Weights of a small self-supervised image encoder.
Data: trained on rendered landscapes of hills, water and sky, 145000 training examples, 26.8 epochs.
Rows from block 2, named by matrix and row number. Rows with one number belong to one neuron. Each number is 128 + 24 x the weight over its row's rms, rounded and kept within 0 to 255. All counts start at 0. Numbers have three digits each. After the name is the row's rms in percent of the matrix's.
# fc1: MLP up (model.blocks.2.mlp.fc1.weight, 640x160), inputs 0-79
# fc2: MLP down (model.blocks.2.mlp.fc2.weight, 160x640, transposed), outputs 0-79
fc1.445 095:164101158105122114153127123108116129121163137125165146163152163096134113109124141121106061150135122097130118124147138159109144141117144151156165143118139102089129126151122102150146115148116157110137103136126120129150176109175117138124133112
fc1.446 092:160116133127135112144136112136112164090130124123121127167130120120132100129119155107124142056134128123111115159150098125125166096118112132174133131146107117123121116120132118130174162110144149097120106118135128154103117150123176094148097162
fc1.447 086:125118146148117080132164183156132149117133107149096113147085124095115147137128108096098105098137148096143133139145108107121146119164100102150113086130103118139117160144119101119112124080119105113135131108102114099117157123095158121146127103
fc1.448 097:128140117121148125131095131142144117097129127127143103141154118101144110131128113146168150123117115090123120140071109103131136133142103077129086171097130141159127117105143123176147160143127124125126091118115104093124116113115098172100140149
fc1.449 078:184139133152107127129123107122078131157098100180126125159167119121108122158138119131134132156155141114169116105156142132177078100093124104136135148137132129112126137151100170109099104104125123122099130120127128079122145148120172149135128133
fc1.450 079:127094131125087163128105111138123080100085145116140109102104111120146142137124108095109128131090126110127146150094113147106142138114113119099082148138107135122120137152120121186135122111117130136120107124139119122149137127135117173103127129
fc1.451 092:099175139140120106106087130137132112143173108142093134085117122085139066126127106104136106120122101101185148132157142131196194110125089129117185132113133110141138134117122107089113142153137104127140132103125119129129131134139111144149105082
fc1.452 126:130148126142102128107112141142109117102164107121129101111114187135122137151107135115123142108147166150094139160115154139173132095101163179115115104076097129124104108174152139144128116157137144071185100182140106133136135122130124117135182145
fc1.453 092:170112116132077080109150138113107110176087131147105168138117179124107141138155110167104125122147097079105074140154158113124137093141126147119108134120164118096112130138146085122115157115129144106116111144125103147154140108161104126132169168
fc1.454 083:166113142104119151129137142149136126127099140142123123099122145160142158146134130106099135153100095139155125183135131171130128132138140114124162124113158121118127112159132101079117120160087101098110127122165085119127103119169168135100119126
fc1.455 072:162115141171164128117057118122141126123149137137156137133105118131144144131126104115133083096146118087151116112119140175133106102125133092084163145089171098113084121118140139120143150118117142141105131104127048141137142141125121116136110110
fc1.456 066:175128124108139147116137090092116128110120126110116122187117147083142132170158111142124142099084129104177160146113157127113120167133123094145115092127126140160095133100122141158139120138145095146125105115164074136152152101102141177138120121
fc1.457 089:137103132118165127125107170056137105125158110088142117145158159142146134093141135157103128116176150092143115108127120110147118161123120127144123134130116161122111135149146105148088153149151111132106128100158110121182146126144126130109116141
fc1.458 105:085132138125140108129088107119147124142130125114136116173171136144141168141124087130120095071151136111102100119124123122145093156079120088112138164144160107109142089120121126089113116084088162115073108159107106141122119113121145142126130127
fc1.459 126:162092141091132107103072165088189176103115151111098127116136186130132162129120154129099135135145113080127133099178115109122110101138167107144152127135139135136079141152135141140131065084153138157142134143135142111113128159109137127103110090
fc1.460 072:137118139180144122152150141157124174149096142144162111127125138133129144163143081124144158170148112134144148161151064151158156139131122136147166069106168132135126143132128120142118108113130095173110111128113138127144114108132134154110167184
fc1.461 075:159146125112123074110140137129109139129120130128094138149136154131115138116137138089118094074128119115097146165130136123113107121122154089131065117121141147098119098128128119113139125076106139092147110147163152109106097151129122151115081136
fc1.462 068:073114145110125155148150158111122133159130100151133108155111108161130132182151129122119156124099124058153126085126103147085147138158070122126106150134136105181090124164125110093104160108108087082123185100090121146110114166108158183110151152
fc1.463 145:161109112108093095127069149130143103115123117106086083157114112187149079124119114138134135142115151089169200101173149078107095147135087116095154128112122123132104131165136095115118119129150138126111128152154097099163139134127152114104119136
fc1.464 083:151111139122129096145107134145115136128112115111150161133144112112083143107160149087097145086088166124107142153169119141159119116107134127138070172139151152112164136146137134145147159085136112087114134101120119114120146090137135175099108105
fc1.465 063:112167152120125146123145174148095109180135127155127128128138134103167125145145140146127152119118131151158171130108080163098118097107128133167146160112132123134124149131178140131116066192144105102106139119126092145092105109138161181146183143
fc1.467 076:136150103140128129083169156118112126096168118083108136119147161180117153091106112162135122127136126148121139177127110119115147160098120181130112121162113107108147162109127141120139178102110125157105141123128105132109129114186219114082139130
fc1.468 089:127146152154066142109069151158110155166171107109134115182128148121144132117130130137126100129134052096121149180106129125155095151159105140108125150122100079143129152094110111188127094104156161167116151086139093131124120132159113123139130087
fc1.469 086:134138135139127110134092118135107138152141145152098112147145111124179128149072125138088137075144143108124110174161103085120107125129134154155098137155125118081134164107132166153107156096108163103138118122128101088114135095120107098127140116
fc1.470 087:146094129112136105116118106094131122139121133125111160128183158139122145142106071166080107144130141097127075136114098136157134138113155107146124096107141114121104110131148114115114071148155101126110149161124150089143121151122135113104166173
fc1.471 063:136114183137145118126102168116111168118111130069112143173102156098133119131123098165124139110136113116119145153118136137134140155090135104183152118102123128113068148122135152135125081137115123146137110095111146157133144131123125128168148134
fc1.472 085:128133176132145093173102149164081153126153171152093102148153117105121152146106133116095108102148115116124107114143127112112151135104152126151169120111125141165177137092130151107156151096131124104139126099116124097133114105137106153134093114
fc1.473 099:159151159155108116111173133131100140119140156101111135139120121129122074106163152129151091125135120147078093143189145133123109151094105102147167166135124157165161129117127116101171146094137108101121150133130155110083138127147087102129146148
fc1.474 145:173101135129137100139134129131118207149112144150130101120157136113141115125130163092099152116131118085128131151124089143105172133158100098110152151116065098145138139140104167118147173098137145124120129133144115169118127118102129141111161120
fc1.475 071:126172089132105093100124147095108128139145109155134101137154149146106114122129134101085100059123126109130095119116129116141094110071136115114124151137149135140146122132072100151162178110192121136099101135137156119117144105149129132079120106
fc1.476 125:121122174134148128105160155140169146155141128067119143110091122115155132159130114108105168120121098133165171146160179104122129137115169149147107155191141110119146086149140117139140091130117093132162117125116129121127123114114130097171150138
fc1.477 123:165093132159128093168115143141145194105140095149069146150117131134141133123096095126097153113078120147140156143124141114136106155125141128076111130155136167153096087176123147119128165169145104142099124137128150153111128086129141112141152151
fc1.478 092:142090118158123106058120151082128104121130136106158098126172112138115120142102105113163141105103146118113134136111163095115141120140098068111100156110148146140144117150112141119120140142097166140133133148110137107161136118053141150119144126
fc1.480 119:087140077110120120131094132103152153091136143108141119159117156137144105160116126106150144147124161123072102135082128133102152111084090121116143118123102127097124154181118115109110102116152105049152149111136102132152110149157139113107110148
fc1.481 076:163097142161132121135163126124126139091123127108158132144177198130112094147117083165101100116144132113138134154116160148103106158167118127180100160118103155088121129094127165082144124159149145138127149108154154116151141150146176107102111108
fc1.482 070:123126107131122142154121152160093133114149096107140137164160116143163118176142127152133121131162135130141085128104100109093120160085106095111066126116110082123172091128154170124143100162126133129148137159155118174099140147138130161131136177
fc1.483 087:128137119095112100130136117116165090110124141138130150128110145138116165180130148174118135099147135111159139157160133081093136124136136134146109130091148129172123114142152077127160107127112136160132100175144100123120137108125104168101142135
fc1.484 098:135142113093155105090126107109108085132090135128168140123110141083143096166148120110125138121133133093125121148131135127121125140121127153137123177111113105115138105149076131102109132137107149144118110137163120113156191086150126149112139140
fc2.445 071:102166139155109165128145176128150105173102121117113149132128135121123136146163123152115160113150129131104110139180140054144149141182113119130098140164146156156114127101163141097111142094146139145119165170106138092128135113116143158113128143
fc2.446 089:158109132117156112120119137156125117177145142137156164076110143174096148144120145155117123157165142065091121147151098145160119122135059111147158137110147130108138142136121125139131092133130101134173131091125127155091136118155136127131095145
fc2.447 080:131146139103081124105131112086083147144154104133115117158119113135138140142131115168127114133110132116088073153145132111108132086131100120142176093154147199079084146134168163114165082140118126103114093134103144144112158150193160125160158148
fc2.448 105:141197152098120131112111153118136130129130119091153129114127156138136097116080160196135127156134122155081159155112114128114134088147111120137136116122141144137135102148098106139127125094124108164132138123125134152160123114149111135135155102
fc2.449 066:125114122138107123145153170089134138083149120170090143128103140128109135110139145146130150107117126168087129163116066132129155103151120176097166130100094156167117128122104112141145175123179117116123132113122113140115129117118170145106108159
fc2.450 064:142150126121153116127113162157160148161128123149154143136148102126120087151113174083123129144150155150130098128132138091115132131107096101144142099119114123144157135099185126081115091187117101137155162091163142110121145112116134088142118116
fc2.451 066:152072133118154123179125094126076153112115126094161110118119118156107142101154154153147163152127113143103131137137135109114071101094120137130096126127110115082140093147132144134120114116113132161130120126125160144151106137105132130129187132
fc2.452 176:105128153100122111162126166139140143122180126112167068125130116152105131093124142131116164130101166138147108083115126084187132111144136137140110112127140141117129155138123193100164134107146091129130117140127118118120118116119101139122144140
fc2.453 087:128111149148126117088138167148145109116119143120131118111146127104153060158110170141083107120129113133108147136163118100132150134137087093180106095155121113098112101118103104139137074148169101139117154129110130136078090131112099107098074097
fc2.454 071:105151121161134117094128146138148142103159136105109140158115126149115133127120126155142155098148162105083109109126134119118150141149109121096104104153121144138191174090122166141147121132126134141143094152173125134131134134111110138140125147
fc2.455 055:112143110085092144156109087134113175097133104097129100133135137126094138124147161138113171124128141129103128130157146070130100150128151163132120187121090088163133115148142133126109120133085162124108113148178134117127140089120137125094191111
fc2.456 050:084127134139138133175088122164138103104121127111084120126152075145111117116138132082127076157099129144092067090132109122141128124164152133111128076131104136117117120139161121138103126155121145113158148132140165097080109156133119137116139138
fc2.457 072:167077144155111115128149087144120122163141111151129147126127096130162102164099130128167103165109136130126126158141107108123131147106098140127136125092148066130148121125128101096128131141138120095126115124139077171090134131113104150097138111
fc2.458 113:111155107142144149154114126157136165132136152119115093172115120137116120136131110124157112138152152140118195085120153117131109122106152142115136113115144149165107131152132125111129139126106153090148136148110120069200133148124115106158120117
fc2.459 119:095142140160108129105109144138122097110157149128107105139126081138125134113141097127107143119151157073144117101097133146133166104176117117165116122131100161101147135123064123156161155119167163156131125136084122125125126121112141117120129097
fc2.460 049:127124085116118123122129115129156119116176149163136196142138114144162114112136151162120131103099120116107112124119205099128157127124130104124107146165137123131110133108127155097162134105113166116143138086103153150174142100136099104187084089
fc2.461 064:117117146120142129111131166094137107171118134162114102159176099129166131161108081167093121138144127062116079107143125121143131145113140098126191112133128114131150120156122133137130125167180142126124146139094080139125177116132131080161127086
fc2.462 052:190129109126115075120124090140118148113124162126138170154127131092122109090094132128135110103146132216109144158116149129171127112129183120133162110121124184102144147094162177151140111105138135166125101154152133122145144080165087104153106119
fc2.463 148:092108148172161182101141136141152127098083137105151133107136112108181124150110120118110092110134138130116083133154162135104121114117171132139121190108128133128151093152151091105105155147155149116123118146112116162100131148122124166126121150
fc2.464 079:155130118182105126161175142098104153163163149155108106136110152160094099179107130121130143150130118137108087110150125149180117106152108139128176125130123166107118107093106112154155136121119102128125111138082127102156135154122150103126112081
fc2.465 058:168124128126147153113089124100154089081101110109145120121159093118121119143111149131142117130095136119133123148147152144159119139165152105110088148118112172102129110101115097153114200105129155141126111118128204075172135140136111157136120131
fc2.467 056:140117151116106129144094105125156157156099147169153110154145117128131117143146132141103129106148116098133099084131170130115127095117125080112147129127156113184131120123112110110123079148114137121150108130128106131128101118066059129152128142
fc2.468 074:107149126108144116115115116127158142123157163125138088105107116108113121146100111126109157123117143154136128123179134121112136122153171135142145150132133113114134134137148123133111154094111096095131095183160097182136117158110166165046155086
fc2.469 073:082114139157095118101124133151119151133136136126132116131097116114115131133147099133084052063164116128112100085156132115127152146142121103146118106166155174104115128118144077090193075137103087124118132132135115159121117101181145155112148114
fc2.470 085:136122123142121141140153187135152107163156160127127183133137145135148144129140125197114138144158126101108151121128163143141107127158126099147140163120193170155130138126150135113134138130134147148133133107142147170121127097109078110173077139
fc2.471 053:134125113120069109174124144092122170134152128143135141169149133170135111123116122150171079143119125140128107117157130118120126131158119115116133149147164130139142135156151091131086127119143155112114148172164171128119148110151127155161135203
fc2.472 096:089105127094129122118135160162144169176104144140117096141184088139181149098139080123116080114166176105116144107099118106082110142081160104138187107102151134129141108147133140119137141099140132116166110179138112114146154122154162140151138081
fc2.473 075:133136130155119149137153188113152109170125124129103138130186150117154144140125099137122140150110117128149119099109160104182143104133154175146100122123131123135117107164124174191087148127134148139114156141105089137160162157131115157154104143
fc2.474 184:071161126131134179133131122109121120091164123108093125120140103124144145135119119120157141145150132147174170103120141166112093112107132098169107137110157139096141122093131137107163104148118138142123126168134131091168119095136135107140110164
fc2.475 069:117074164114091142119142149138137109138081118142126115118136117114119110134133066136056135115138115133097135050113086117082132124182133112109111113106118130129119110090126136100087082143109130106124145144088075078138147164115110105140133105
fc2.476 124:128113116179099102153120128142113144146091160112168086121156146147159133126115159105120113130103133107163129096100112126078135163157132141058112110126108141125141085121157108117140164149086153121098086145143103140149076126124096167155123086
fc2.477 144:116131087105144135147113133126120130133073114144171118103114140158107097156106139115102133140119147105126115115110105138133098115076131168110099133101112122139127104099126131083116079110081133100173123068159051090105155143104113106145149089
fc2.478 076:112132138130100120181121104128078136136158131153126149121072127153143106122080166116086109138158130154134121120143113134137111093105144141148163147119099120134063094090133098088159146119108117163097145125147133151124118096149161121103102092
fc2.480 123:119162151124171098138136121134130145146130104117151129139167124143122143083114162145102129149118120163119150134159188117179115143130139135148132123114103123142126148131145153122154120125144067123112134111102080097124100117110148133132128143
fc2.481 065:139132107139125149133108122123122134129119148149140116158113145162127146107147129122115122080150124164051115093165081105140159087155107125135144111148185142136071124107064103120113111117140087153132118173108111086103126163136078173135112145
fc2.482 062:139122131135127109122128107134143156123130171132162130088120102174130169068110138145135129128128149098121142146152171146113132134167136114107188170135162131161122131131152109130115155150081111111141116093155159148131149104134146100144131155
fc2.483 073:139064123152165130110137133139086131160145127130111117134120127129159086136107123100141132136147113119135114117102128149139148141126128135110150161169127127138131127107107148156084171149116174120113145114155151153120119114137141149101132113
fc2.484 086:118087145173126159163113165143141157150144134163116104135132131155129181147148149145139140147124133109153164079146098129095130110112141138135126144150144176177139163128173140122143113162121193108151140139117153152112112137109149129115120106